config.toml
model = "image embedding model"
dataset = "abstract colour fields from 500 small random pattern networks"
train_examples = 203450
image_size = 64
crop_scale_min = 1
horizontal_flip = false
targets = ["generator"]
num_classes = 500
embedding_dim = 64
arch = "coatnet"
norm = "layernorm"
norm_position = "sandwich"
hidden_act = "quick_gelu"
mlp_ratio = 4
head_dim = 32
fused_qkv = true
qk_norm = true
parallel_block = false
inner_norm = false
drop_path = 0.05
patch_size = [4, 4]
conv_stem = false
depths = [4, 8, 4]
widths = [48, 96, 192]
am_softmax_margin = 0.3
am_softmax_scale = 30
init = "trunc_normal_002"
residual_init = "scaled_by_depth"
optimizer = "adamw"
learning_rate = 0.0012
beta1 = 0.95
beta2 = 0.999
eps = 1e-08
max_grad_norm = 1.0
max_steps = 7900
batch_size = 256
epochs = 9.9
lr_schedule = "cosine"
final_lr_fraction = 0
warmup_steps = 1580
weight_decay = 0.2
Rows from block 5 of a small image embedding model, named by matrix and row number. Rows with one number belong to one channel. Each number is 50 + 10 x the weight over its row's rms, rounded and kept within 0 to 99. All counts start at 0. After the name is the row's rms in percent of the matrix's.
Before each channel's rows are labels from the 100 images, of 14848, where the channel reaches its highest value: "strongest on" is what is common among them. Only what is clearly more common there than usual is listed. The data: abstract colour fields from 500 small random pattern networks.
# convs0: expand pointwise conv (model.blocks.5.convs.0.weight, 384x96x1x1), inputs 48-95
# convs2: project pointwise conv (model.blocks.5.convs.2.weight, 96x384x1x1, transposed), outputs 48-95

strongest on: smooth
convs0.155 116:61 35 43 58 38 56 48 47 62 66 59 55 38 63 55 58 48 52 27 36 39 43 37 52 56 62 52 50 61 44 54 60 54 54 53 49 55 42 49 52 52 49 40 52 45 42 65 74
convs2.155 126:67 32 50 42 63 45 54 41 39 59 66 39 56 35 54 66 38 51 57 62 53 57 55 73 43 42 57 52 27 45 45 48 60 45 52 54 47 43 66 29 42 47 50 43 38 49 50 48

strongest on: bright
convs0.78 092:69 37 63 39 50 58 49 28 46 42 46 42 52 45 41 52 28 46 36 52 54 54 26 42 62 57 65 55 62 33 47 59 57 38 48 64 56 52 37 32 52 43 28 54 45 52 57 51
convs2.78 080:51 36 46 47 50 56 54 58 42 50 53 54 46 53 65 37 43 56 40 52 46 57 51 12 52 44 52 52 65 54 52 62 42 49 61 44 57 56 37 52 50 40 68 47 58 58 65 57

strongest on: mostly green; smooth
convs0.72 101:36 53 38 53 59 49 41 41 41 51 59 43 62 46 48 54 71 56 54 62 77 47 59 49 32 57 29 68 48 45 68 51 52 61 54 56 50 55 42 46 51 55 41 60 46 55 30 29
convs2.72 114:43 56 53 54 55 60 58 51 64 68 53 43 49 47 61 55 45 58 64 44 45 49 68 55 42 51 71 51 24 62 63 64 75 47 44 33 58 41 61 44 36 31 62 34 39 40 37 57

strongest on: smooth; mostly green
convs0.2 096:62 36 54 54 44 52 46 38 37 42 37 20 49 41 56 37 50 63 46 44 56 46 45 52 73 61 50 49 63 55 47 50 53 41 59 46 61 64 53 41 65 40 54 56 47 34 56 42
convs2.2 098:73 56 47 44 36 44 70 28 50 60 24 31 43 49 49 40 63 44 47 45 33 49 61 37 48 48 31 59 58 70 60 50 40 49 59 59 50 53 58 56 28 48 46 61 68 51 51 62

strongest on: fine detail
convs0.85 122:57 48 41 23 56 45 51 48 56 42 40 62 26 42 38 46 54 55 41 46 46 50 54 54 47 57 42 32 32 46 63 43 42 68 51 65 54 35 44 62 68 70 55 51 48 36 42 41
convs2.85 127:60 46 38 34 36 44 40 71 45 63 69 56 37 56 54 69 62 44 40 46 39 59 64 67 57 40 29 47 42 57 51 50 42 55 38 55 51 43 51 57 48 50 48 51 51 58 48 46

strongest on: bright
convs0.319 090:63 57 65 47 47 37 51 41 48 47 37 36 58 46 56 56 37 53 51 55 60 45 47 59 52 56 61 46 57 45 32 57 53 49 32 57 54 57 50 30 35 54 19 36 56 59 48 48
convs2.319 090:57 47 38 46 45 44 47 68 38 53 53 46 50 56 52 38 35 64 28 47 39 49 57 34 46 43 58 49 50 36 37 65 40 75 64 38 59 55 43 47 77 45 50 56 49 71 64 44

strongest on: bright; mostly red
convs0.93 099:57 41 49 21 54 50 44 38 34 25 44 47 41 49 41 49 42 34 41 61 67 59 46 57 47 59 61 74 56 31 58 43 54 42 42 59 57 41 46 49 53 51 45 77 29 44 46 40
convs2.93 105:35 75 43 43 59 60 50 45 60 55 41 51 45 58 49 41 54 33 65 69 60 62 51 50 45 46 47 43 47 44 58 59 49 26 52 72 37 59 42 39 55 67 49 55 53 38 44 28

strongest on: mostly red
convs0.377 107:42 60 45 43 45 42 53 46 45 50 39 39 53 60 46 64 52 51 55 60 66 58 45 42 35 59 52 65 36 57 52 56 60 52 37 58 25 53 35 48 42 49 43 55 44 57 51 47
convs2.377 113:60 25 33 39 56 47 41 42 47 39 39 37 49 48 57 47 43 50 45 57 58 63 45 63 45 63 57 59 49 56 43 43 57 47 44 41 41 57 63 57 51 44 52 58 49 58 55 47

strongest on: mostly blue
convs0.172 113:47 49 61 58 64 57 61 44 34 41 40 52 61 14 51 59 35 57 63 51 44 49 56 61 56 51 55 36 45 54 23 36 52 51 42 56 41 54 57 48 45 49 51 44 40 56 45 45
convs2.172 118:42 34 40 71 58 52 60 58 57 41 72 62 48 57 52 43 55 61 54 56 53 51 38 50 50 66 44 30 39 29 34 61 53 48 39 53 50 48 35 45 49 67 37 46 51 54 50 45

strongest on: mostly blue; dark
convs0.149 105:27 47 68 61 61 59 55 50 52 55 55 75 42 40 74 45 50 57 56 32 47 44 43 54 43 44 46 44 46 63 50 53 52 54 72 36 40 45 49 67 52 43 54 44 48 54 52 57
convs2.149 100:51 57 28 53 55 54 39 67 40 46 28 68 45 45 50 51 38 52 34 35 45 49 50 32 59 45 49 55 58 61 55 43 34 29 55 56 38 62 53 55 62 48 61 53 49 52 60 44

strongest on: mostly blue
convs0.152 110:25 55 44 71 51 61 62 71 52 48 51 65 55 36 76 38 46 44 55 31 44 42 64 52 56 41 43 43 51 61 43 45 50 55 67 44 41 58 66 76 57 37 62 46 57 60 51 56
convs2.152 115:64 51 39 41 38 69 43 65 48 39 56 47 64 38 46 55 62 36 43 33 72 59 49 48 71 46 53 54 40 54 54 47 36 47 44 58 54 47 65 60 50 55 73 52 54 52 41 56

strongest on: smooth
convs0.367 068:42 52 51 47 48 57 54 55 59 61 43 52 41 70 56 38 66 26 27 37 28 53 40 45 49 47 35 59 52 52 62 48 29 53 49 42 55 47 51 58 56 44 52 60 50 52 44 68
convs2.367 075:52 54 64 59 51 63 49 38 61 54 48 58 62 67 49 42 37 53 57 37 45 35 56 39 35 49 46 34 65 27 42 68 64 49 46 51 57 56 40 56 51 38 68 49 65 46 71 64

strongest on: mostly blue
convs0.350 088:48 40 73 36 62 55 72 37 57 45 18 62 42 49 49 35 41 36 50 44 42 56 36 50 53 44 55 54 65 62 51 46 48 33 51 42 58 42 52 58 50 48 39 50 38 46 56 63
convs2.350 083:64 52 42 36 66 58 66 43 53 55 56 57 44 59 56 36 42 43 42 48 32 53 46 40 58 55 68 55 67 37 43 58 48 51 46 42 71 53 69 56 52 40 47 36 50 41 33 58

strongest on: bright; mostly red
convs0.158 129:57 42 61 43 51 48 53 47 32 44 38 44 45 50 47 57 34 43 44 47 53 53 45 62 54 61 66 51 57 50 48 50 59 39 49 67 44 50 49 44 61 49 35 52 27 52 51 42
convs2.158 139:64 55 41 63 51 51 61 54 49 54 48 51 27 55 43 32 48 57 50 52 38 44 43 24 42 62 49 41 50 44 60 73 63 39 66 53 75 57 32 43 54 55 51 41 61 44 50 54

strongest on: bright
convs0.174 108:58 48 59 57 46 43 41 40 40 57 44 49 37 37 51 52 47 80 46 40 49 40 36 51 68 56 48 23 54 53 45 54 62 52 50 59 49 47 37 53 63 57 42 41 45 33 53 45
convs2.174 106:52 41 49 65 36 56 53 35 43 53 40 39 66 57 57 47 58 55 56 33 56 35 59 36 40 51 47 54 52 58 52 56 60 55 56 66 65 62 61 75 63 39 65 64 57 50 62 47

strongest on: bright
convs0.235 109:44 45 59 47 45 44 43 53 54 56 46 71 38 59 43 57 42 53 47 45 25 66 36 43 54 34 51 25 59 59 51 55 51 52 58 50 51 31 46 63 55 56 48 40 49 36 51 59
convs2.235 107:52 64 58 70 44 44 46 39 60 67 59 55 39 62 57 50 55 58 52 49 37 50 47 43 31 32 49 54 49 46 69 45 62 46 60 56 55 58 56 47 39 41 58 23 67 37 55 52

strongest on: mostly blue
convs0.200 099:28 45 46 56 61 72 70 65 44 39 38 59 54 34 53 41 41 40 63 44 45 64 50 49 37 45 54 42 33 62 47 43 53 47 57 48 47 53 61 65 54 34 45 57 46 51 39 55
convs2.200 084:65 47 45 53 57 64 59 61 50 32 55 58 58 62 52 50 33 42 44 36 45 59 52 30 51 62 50 66 68 41 37 37 59 37 42 43 54 53 60 63 44 57 63 32 44 41 49 63

strongest on: smooth; mostly blue
convs0.153 128:39 53 39 59 46 46 44 66 65 63 58 60 39 59 66 42 79 53 51 37 51 53 58 56 41 46 30 57 40 56 65 58 44 61 58 36 49 40 47 62 57 47 69 55 54 42 44 61
convs2.153 156:41 58 61 50 60 42 57 51 56 50 47 49 45 50 46 44 55 43 65 57 51 68 43 76 46 49 52 53 31 52 49 37 55 36 52 42 29 48 50 51 47 70 35 49 48 47 31 50

strongest on: smooth; mostly green; dark
convs0.218 100:46 67 37 65 38 47 31 44 54 67 60 61 46 45 55 51 56 62 54 40 45 42 62 39 50 38 35 43 51 56 62 62 44 79 54 47 49 33 46 60 48 42 70 43 59 44 41 53
convs2.218 088:60 36 53 62 48 48 42 49 41 44 40 47 33 58 43 37 46 65 50 42 38 57 31 50 57 34 63 43 43 36 49 51 33 47 60 48 40 55 49 25 68 52 47 41 44 50 27 38

strongest on: mostly red
convs0.100 098:38 54 71 68 47 44 55 57 44 67 48 45 59 41 56 51 51 69 72 42 32 50 62 46 69 40 44 42 53 65 27 46 58 54 44 50 45 49 55 50 42 41 58 34 51 50 60 58
convs2.100 095:55 38 74 31 56 48 51 62 41 51 55 46 37 45 51 51 58 29 30 48 33 44 50 43 46 50 41 63 59 50 63 43 31 64 64 55 54 34 52 52 48 54 47 48 53 68 43 52

strongest on: smooth; dark; mostly green
convs0.131 091:48 72 43 70 34 43 12 56 48 69 57 57 50 43 62 49 60 68 57 43 45 47 54 47 50 36 37 48 51 52 55 70 51 61 40 55 55 46 50 51 50 41 70 45 69 41 49 53
convs2.131 084:65 36 51 64 33 41 26 42 57 34 45 43 37 53 39 41 61 58 56 40 50 49 37 75 39 33 42 49 48 42 66 50 40 42 62 53 37 51 48 29 66 63 43 53 52 43 38 47

strongest on: mostly green; smooth; dark
convs0.101 115:64 51 42 46 38 46 54 48 40 49 38 42 40 49 56 57 44 64 46 53 59 48 41 53 48 71 59 47 38 51 43 51 66 53 33 56 34 51 38 44 51 54 55 44 39 49 57 54
convs2.101 116:38 65 52 61 47 39 60 34 60 75 61 53 43 60 54 38 59 54 62 64 55 54 59 48 40 45 38 43 51 48 63 53 49 56 45 47 43 50 41 35 40 55 40 44 38 41 48 46

strongest on: mostly red
convs0.144 095:63 44 50 27 56 38 55 42 44 48 29 47 18 43 38 49 41 66 37 52 44 55 38 37 59 48 53 37 51 53 58 43 60 52 62 62 43 41 36 57 56 61 54 43 44 36 52 41
convs2.144 098:64 51 38 45 39 45 46 51 52 43 67 57 48 53 60 58 50 52 44 51 46 54 51 71 49 45 53 58 50 62 30 59 57 46 65 45 58 57 62 59 56 50 42 43 62 44 42 51

strongest on: mostly green
convs0.340 102:62 65 44 44 58 48 36 35 49 46 54 57 40 41 62 42 50 43 39 41 57 30 47 61 56 47 42 45 56 48 66 55 22 52 61 59 76 45 56 64 52 56 48 52 57 47 48 52
convs2.340 091:51 30 56 54 53 35 37 58 54 44 55 46 45 43 45 49 40 57 53 43 43 36 23 52 46 46 43 42 55 48 53 33 56 39 62 67 40 35 42 30 56 53 52 43 46 53 43 54

strongest on: smooth; mostly blue; bright
convs0.163 113:54 58 16 48 38 50 42 56 55 53 53 45 56 63 50 44 72 48 47 56 65 55 65 49 34 59 39 77 44 47 60 52 46 56 40 50 53 55 35 43 44 53 57 67 59 42 45 51
convs2.163 122:66 54 62 39 57 33 56 47 18 52 49 52 47 63 53 55 40 53 36 42 46 43 55 47 53 51 41 56 57 66 44 48 49 46 59 50 56 68 38 56 45 46 38 53 71 53 77 44

strongest on: mostly blue; smooth; dark
convs0.188 106:37 58 48 77 42 40 45 65 44 60 56 48 54 40 52 54 54 81 70 41 43 50 69 42 59 46 35 37 46 59 44 50 61 66 51 43 49 48 55 58 51 48 71 27 55 41 46 56
convs2.188 110:49 52 42 63 29 42 30 66 54 53 56 49 44 54 56 53 52 32 52 55 64 64 58 57 41 38 41 59 48 37 67 34 41 45 48 73 49 55 51 44 59 57 43 71 41 51 50 46